A small text-conditioned image diffusion model, trained from scratch: text encoder norm layernorm, 26.8 epochs.
Rows from block 2 of the text encoder of a small text-conditioned image diffusion model, named by matrix and row number. Rows with one number belong to one neuron. Each number is 500 + 40 x the weight over its row's rms, rounded and kept within 0 to 999. All counts start at 0. Numbers have three digits each. After the name is the row's rms in percent of the matrix's.
After each neuron's rows are labels from the 100 texts, of 14848, where the neuron reaches its highest value: "tokens" is the input token at the peak. Only what is clearly more common there than usual is listed. The data: rendered roads seen from a driver's seat, with toy cars, trees and houses.
# fc1: MLP up (text_encoder.blocks.2.mlp.fc1.weight, 768x192), inputs 64-127
# fc2: MLP down (text_encoder.blocks.2.mlp.fc2.weight, 192x768, transposed), outputs 64-127

fc1.538 085:514409475549542545444553494585537455491534517509489501597427492519508475542555538429465478484502520505454436510519438526533530443519494444495514519563488518452505419486558414489529506528551449
fc2.538 085:510494467447486465504450529408573484474464535545470459467550516526532508491471477523434517534475514510525514474515502544511488420541467544445471509498505508578525487492480592441500498447406534
tokens: "pine"; "tree"; "truck"; "car"

fc1.98 102:483489544416463504353473485477425491516483469454457536483451501517522471516551531569526547539585509453494471572534561488463548477494539497507497490475571597502481344488440477548553419464468464
fc2.98 087:488552516525526532579516534493510535507524481446514482513489458511480472543432473386497462507499463576508503457508503550469438498512536480516501442497417435516526581491525521466506518580510461
tokens: "tree"

fc1.211 105:548456463478509534487496486504592494499471384523450464519483516487550518536483513527475516532535484590505526488536530513571450482529525448518496443458565543552423477422501491468506545471466470
fc2.211 113:536500478541540518453509530497544455452489522477470544491502472474476533488524461464551471541487485510474495471524432425547457506465513476457474517521561538549460478511574511474509554457532507
tokens: "car"; "an"; "lamp"; "pine"

fc1.375 092:478485546494496429496501561516489551438430520511425518534504534489431447505554484449570502518458529493462489509529550462439489474557531466411496579483485450493477468493442473497512458479502456
fc2.375 088:514511490512516521530527458480522519528516528440477440514447413512577527500503489582487539500498477484576494528423490533494494502460451503525473487412533514498476510458538476501513554534497550
tokens: "car"; "house"; "tree"

fc1.659 099:479523515503434520557468521516490505445514489421556447504513546495529537453584466400459524468491454509554546549535578450514565463560520503511520497490490519556469518531466534479442516514501486
fc2.659 082:492512511503543426488507566450502478467478537544517493554431486505459513532493532548527489486539510477496483442476447503569476488477477465471483490513510420519527561434548519506534526450549499
tokens: "a"; ","; "yellow"

fc1.443 104:435445493508562487525494466436504455461546603581545524501513455458461455478542504476539446555530523433549518478527524562567563438453536475489483478531539525522475483593519524448505476553543456
fc2.443 092:569522510457513539498465581525504497544439474449477488469591520585523432538551411482478516522450581558503509576468502453496387550536480509545537585479452427424503495483452468490488491461450525
tokens: "barrel"; "an"; "car"; "truck"

fc1.130 102:540467487477539515452600495480513443481504453413503524490596581444519461488500533496506466513522537458547420516476479497478457489427497511487523447575434462520521467520537502445569482441487522
fc2.130 105:511407546461522424534476456511540531501519442525438505489505522506434534503502530590495595521521510513495537544564522479416497479473459472478477525456546466429510495502524499463480534567487526
tokens: "brown"; "green"

fc1.754 110:520515460483570518518498471522526509546484471514446489463478447486554527484507525441506536532485562464554489448585479571482546520562436402497478495514445455534568534496459447454456447451497409
fc2.754 102:452495551548483445429571506453535508485525468417519555525557522502494435567509540543449450511562518528487486519502483493506493518451527572418504559430502460465491509490597479493580568509558519
tokens: "a"; "an"

fc1.73 099:533503484484436464539482407491460535483416483467497462518546523532495539522462531465463556533521496501422524464523549564490461423533483460546496527480452414520528506463513477531561515532452503
fc2.73 095:457448479494528508515548540542574441530575554451513496447470505418439484468512477514554450491466527489560426543522485472520479476493515523527479475524554544477437488556476527510407489459518518
tokens: "car"; "truck"

fc1.95 097:446460487488536535475541460500472528540505450537489457480513507552481498475564547485508527513410515478456531584490507436466443480535532505475476471490506481496456498427504429540524566431504472
fc2.95 097:522510513554474470572508513463500539507477551501487574490521514529498482559407488509461519503497444482441445484487525484491577454490512483503573505477524377476466532486528474504473514529526514
tokens: "tree"; "car"; "lamp"

fc1.665 107:513459448497444523533542480533540508536482467488571469476420511484406500529519509548550507532490556554511509540512522451496572547496537457577490466384465424451516453427513567481480450493559439
fc2.665 097:468466517495488559552588453521483411525480457515495504535563502422575515521516425469440481486513493450537562511446520511446505502461526556492462485561498504445492531550450434569496528510374516
tokens: "bends"; ","

fc1.400 097:485573477529576499532509510569470507513494504508513532482515451510530415478415550425475523511487523420561583465536529517551474477475560555477445498517451490499461538526531528409519539485523505
fc2.400 096:540503518534407450473500499387582544493505502492475494543432514572432567535495412526492467503484458532475525511496495517522437558470497455561555463480513495497455451478464496505492448507484495
tokens: "barrel"; "car"; "dog"

fc1.63 108:497512476529512494503477571506465476495486426551440517520491568517486551447475447560543388546505526510523556440521497520536543430479506500448482475558504473485619525540525565482502517597465464
fc2.63 133:471495502555610510437463485549420491470511527467457509542573560407473525493511529536486474488504559550418468509442537496520470516480456540426459512521468569475532562564521531489549478464449458
tokens: "<end>"

fc1.185 088:589598543441454446508450560535545530528559511524485488532534499500462515488470564473450517564487494525533526508487491486538486467489515514529473566481532559548502455435493510528471492473497516
fc2.185 094:438457491519477546484553511423460509553497468519473409497476523544481535405537519408494510523447569468525475547488431487498499452487491557538512510443498549483489496525506491526527487548480566
tokens: "with"

fc1.228 082:518579544588496498449428503510573486475484478513554445452514514505540504589497493513469527465474443574512573455502482555524565495577456493508446467462530508540422549530449508541539491571492500
fc2.228 078:448513503428511537561499586475474555515516536514458518503464486456439584454499494514516484546499462470466522514553529435449414473415562504542557531528547489468532388520512445462528506460539566
tokens: "a"; "left"

fc1.551 099:487426472483484457479527560485478553520569508545486476486481536506457512495526500485448511501446527517530446423482530511484481503507510543462486484436508406472498555507567503558493466480552491
fc2.551 102:496531557505496487512601486507536571482512540563470494524486472496560488532426527418504478451501408509558514457588368446515512508525549486477481467513486534494516512521485436526520516505460523
tokens: "pine"; "orange"

fc1.367 095:546486475430445573467552480540503522532540509423497508503537585489468503624558487535463476520558508502522501484490478506495468500568477466486474501541559463484448497487517523490470437516533530
fc2.367 076:513464521548513445504459550491487510490482480557421537512423509447510473465487562483496542504480480470481470503485542521479496529481525507525503584472391517488532493491480485571566515493511424
tokens: "house"; "tree"; "car"; "brown"

fc1.653 096:452453482509449478456560451468557538499548428542563422535515487510512477439475476484525534523438539469509548590517496493468500431520588525530471569535466515499509519495415487439498487404478456
fc2.653 090:529478541475468532513403550485547480535532632516529477463490443505405484508499484449525476505534498523474491435500517455440502515480506485503517427432448593486458476529514434461437550573467555
tokens: "<end>"; "yellow"

fc1.471 082:515447488506466483463477541587527524507572536471533463474555517464489471485519513546466491403490532495489424492518509524524483454527524420490460552564508483546457422589538498491523448582497481
fc2.471 085:502451616479483513476511454518422473502433433514499512499588494420558513474564499483583527567455430535485535612514468474452503519499512576564486416483480470470495426491462530525461539456533487
tokens: "house"; "pine"; "lamp"; "tree"

fc1.692 080:465475537496440519451526449480542524534514473501527547452541531594497539501472601488547478460523469505518504543461536507520460462557497497529572403505449494501467450435454521488439457562517475
fc2.692 080:511519451471539496560524526531523497513434514551512508523470466477545469521514510491431550510445479537492467512555452478518540533438568517452516495529463480497542530512495518565547479444492508
tokens: "bends"; ","

fc1.644 100:504486458545502510474463436463507444484485499525536447511491514447438470475476495509481463511552522568532480532519479522513423524566456524442521512471562421576458556455569539513453447517466481
fc2.644 091:474514475463542479497560485580511528470543500488551488496565518507534598476496500487538501481466548460457525482474529563492559505511510494483548482422449525485511479508487489506581525507505531
tokens: "barrel"; "lamp"

fc1.358 103:554467472516496484524453531548517492439550468557523447495503513503535507541521536497459489477465543542481503490462508508551487485459629569462450491474503513501488471521526466501501453482561558
fc2.358 113:525516542477492594495519500466430494544552493510510512498524459543459468529543442494523510520529486461519552557491535502507502495524485463550499506575472484537526494453424497469470492555468444
tokens: "tree"

fc1.525 114:506482462526477610546480532608477470428520476483495437490470516559479490479433535604488515570496531519404475492501468474494470468565517479506504419442534476491518418435545517558470493460516495
fc2.525 102:482505536425512452451515497420471519552497553468523499488504497471511446508514426477559530468463472475520515479504545545457411494505502440471568533476518540602523602528467508452530468500429499
tokens: "tree"; "lamp"

fc1.694 102:471497421493490536468498464480452540516481533468548494495550507518436350533488431491547538458487501491438531449521505473469509450514503471555417491461496490509497474526528515471538456475479473
fc2.694 115:481468515502486504492465499508521515564441523501529534477508498482545547548505462470464471480503483469392536537471466502540575485518479451475490450484572474551527526484506484535505495484573471
tokens: "with"

fc1.207 102:485424458474505495428464443493557500493537523497542525529520518493532503568504510529489549581530480524438540507516550512506492438552502474544495515536541478488456503452494519490563535508530474
fc2.207 097:470536461474503504526536492540465452527431488515439460436521471496476468495483525475480412496558484511536515473498470468472493475454508565548507446531489518484559501574485558432449478449532567
tokens: "tree"; "truck"; "lamp"; "pine"

fc1.332 091:469467483514542480554510511508508483421514437440444489498533500495456520502516439481496582459475444475535532512471520478506528487483575484523545589483511578513486530482563484487449470578560473
fc2.332 091:540477520529558549431543445467510504522516555564535561519497464464588546519526584529489482479509568533523539457488520461500429480458549530480505430455450488499522518439543539573465531553499480
tokens: "bends"; "<end>"; "and"

fc1.534 108:481481502403575463383505478526496480547490544532485498522478546531535467530465513456517547457458533565519471535526463509471470543560486548519518496500481491514522487455440425501511508565529443
fc2.534 109:519461438545481581529516445453499522531527520504511500512513561520401462419503460577525474494474490485527498457450504493573485553414460518519482500455483534518490496514497520507483523450491536
tokens: "a"; "straight"

fc1.198 111:488451564493495506535497483539488465500527521546548523521507488450469454494508510447559479527521456472538453495541507555491478495504527505461549489435493475538507450497452587484567515470562413
fc2.198 094:538518480439533452495537489460532478458424512416491506471536523534491474468486502498483493526464545465490547546431508511526475510473449567551488485536496498466497517496501475472454459519482515
tokens: "barrel"; "dog"; "car"

fc1.598 101:406534438471530590501517455473490501491466556487524580485482477508516540497564564532537498454458480571519531470432474497521548467486627465517476545460493522475524473517504538466512424505492504
fc2.598 111:528503496467389560524465504547505498470455469503479487489474440464555381560496540501490608541520495465464564484525533540516442534505573480492474463509460544491552526468540477507438540552437527
tokens: "bends"

fc1.722 093:536519445545467476513498510568492492494541543542463533509512509498462492504489517524477453488436531479576552481534530524468483521526473409612529471507565466436467423505518418536509396490544490
fc2.722 085:446481439508469526567508508463422506538536532516489511567456451487536534482513508476493431513508469543481434521478486540458508464419525587461510489510517516567494444529507541514373517509438485
tokens: "a"

fc1.741 108:511586503478515531420502538560457467489551468585430515451455490489487433537548429549496462547504491497512491545490463547550470435510520520526468567480498484528499497432515469438551480525538505
fc2.741 097:522426553550423469566469472459463463502513489453511533513569536460474549463459561484518533510508592417452514487497516489441501519469488511488501438478568522526500494561464542632487512497469445
tokens: "house"; "<end>"; "dog"; "truck"

fc1.718 127:542516524465498476494502453511526488493507555451525541543505598468479494541454538486494560473434460433539553514533498520475488482457467444525439540494443530552497499548549531498460438504503448
fc2.718 142:460515461464449516457406507439479484561522550557392549517567533502511526496507513517550521508524464484466498486548561492480474470518535495489436461456497433469447517494522439536559421514509544
tokens: "a"

fc1.19 097:531469507438503492518572479527506491480496516475473495465449435566521454456500541562524442488515449449529488459571545554505506457552520471575444484522572468546454434417556528474482486489611506
fc2.19 113:479457497520533477494448535510491506392444509464495451532508515513482490461588515517467557499481542549560540472574434523440504515527516537523476458482508557524516563465541469532517478431521509
tokens: "a"; "tree"; "an"

fc1.604 104:553546507526411501537555481537472553531506458513496421533550509613514476457402501478513569521503473446496480521536606446575504519493509514472454493437497532477522527506483530493467512441560486
fc2.604 086:474439428510488506521493529507507494458564453512553520461472443513544432518540494477505463629455561550553517451495495544510420491495487496475466613487469458529437525419521519493527518497522492
tokens: "brown"; "and"; ","; "white"

fc1.607 121:438465517496489499511473476488494549475549553465521460512479463595474447491533488484548515480528488502506516411457505528489487495495499541584518536494464527517552539445477571481506446510502485
fc2.607 123:539523443531536578541519460521470495476468501477459506532457479473513462471460524499533506475496469563523572462515478422509566434563516421559499462492437478539481464473541548491431516468502538
tokens: "brown"; "grey"; "black"

fc1.8 092:483484453481486505550535460494550448518465469516509496518450522509534440480516466555530422517438423514436549525511483534515482532491497375530555454510407452482533457556503531507577537507503441
fc2.8 083:456503427548493444526460512556435505463537577537474512506584544431495501480502551479450549457579531437494471481478539564536559514513496591513477503409578467519476488438497439435492449506518512
tokens: "tree"; "car"; "truck"

fc1.271 109:578428477448483490510513469515481538497546508533505490478414433529451556567516505417495486504557608533560404434468525455512533502500545475484483531528485511550523503479449542545471512474509494
fc2.271 102:472545545557532531523501516462455482492547479473493499561557525466508471545535518532500522505406418463507536557538498518505485493532467533523581488488450480556520493479468483452530471481588484
tokens: "tree"; "an"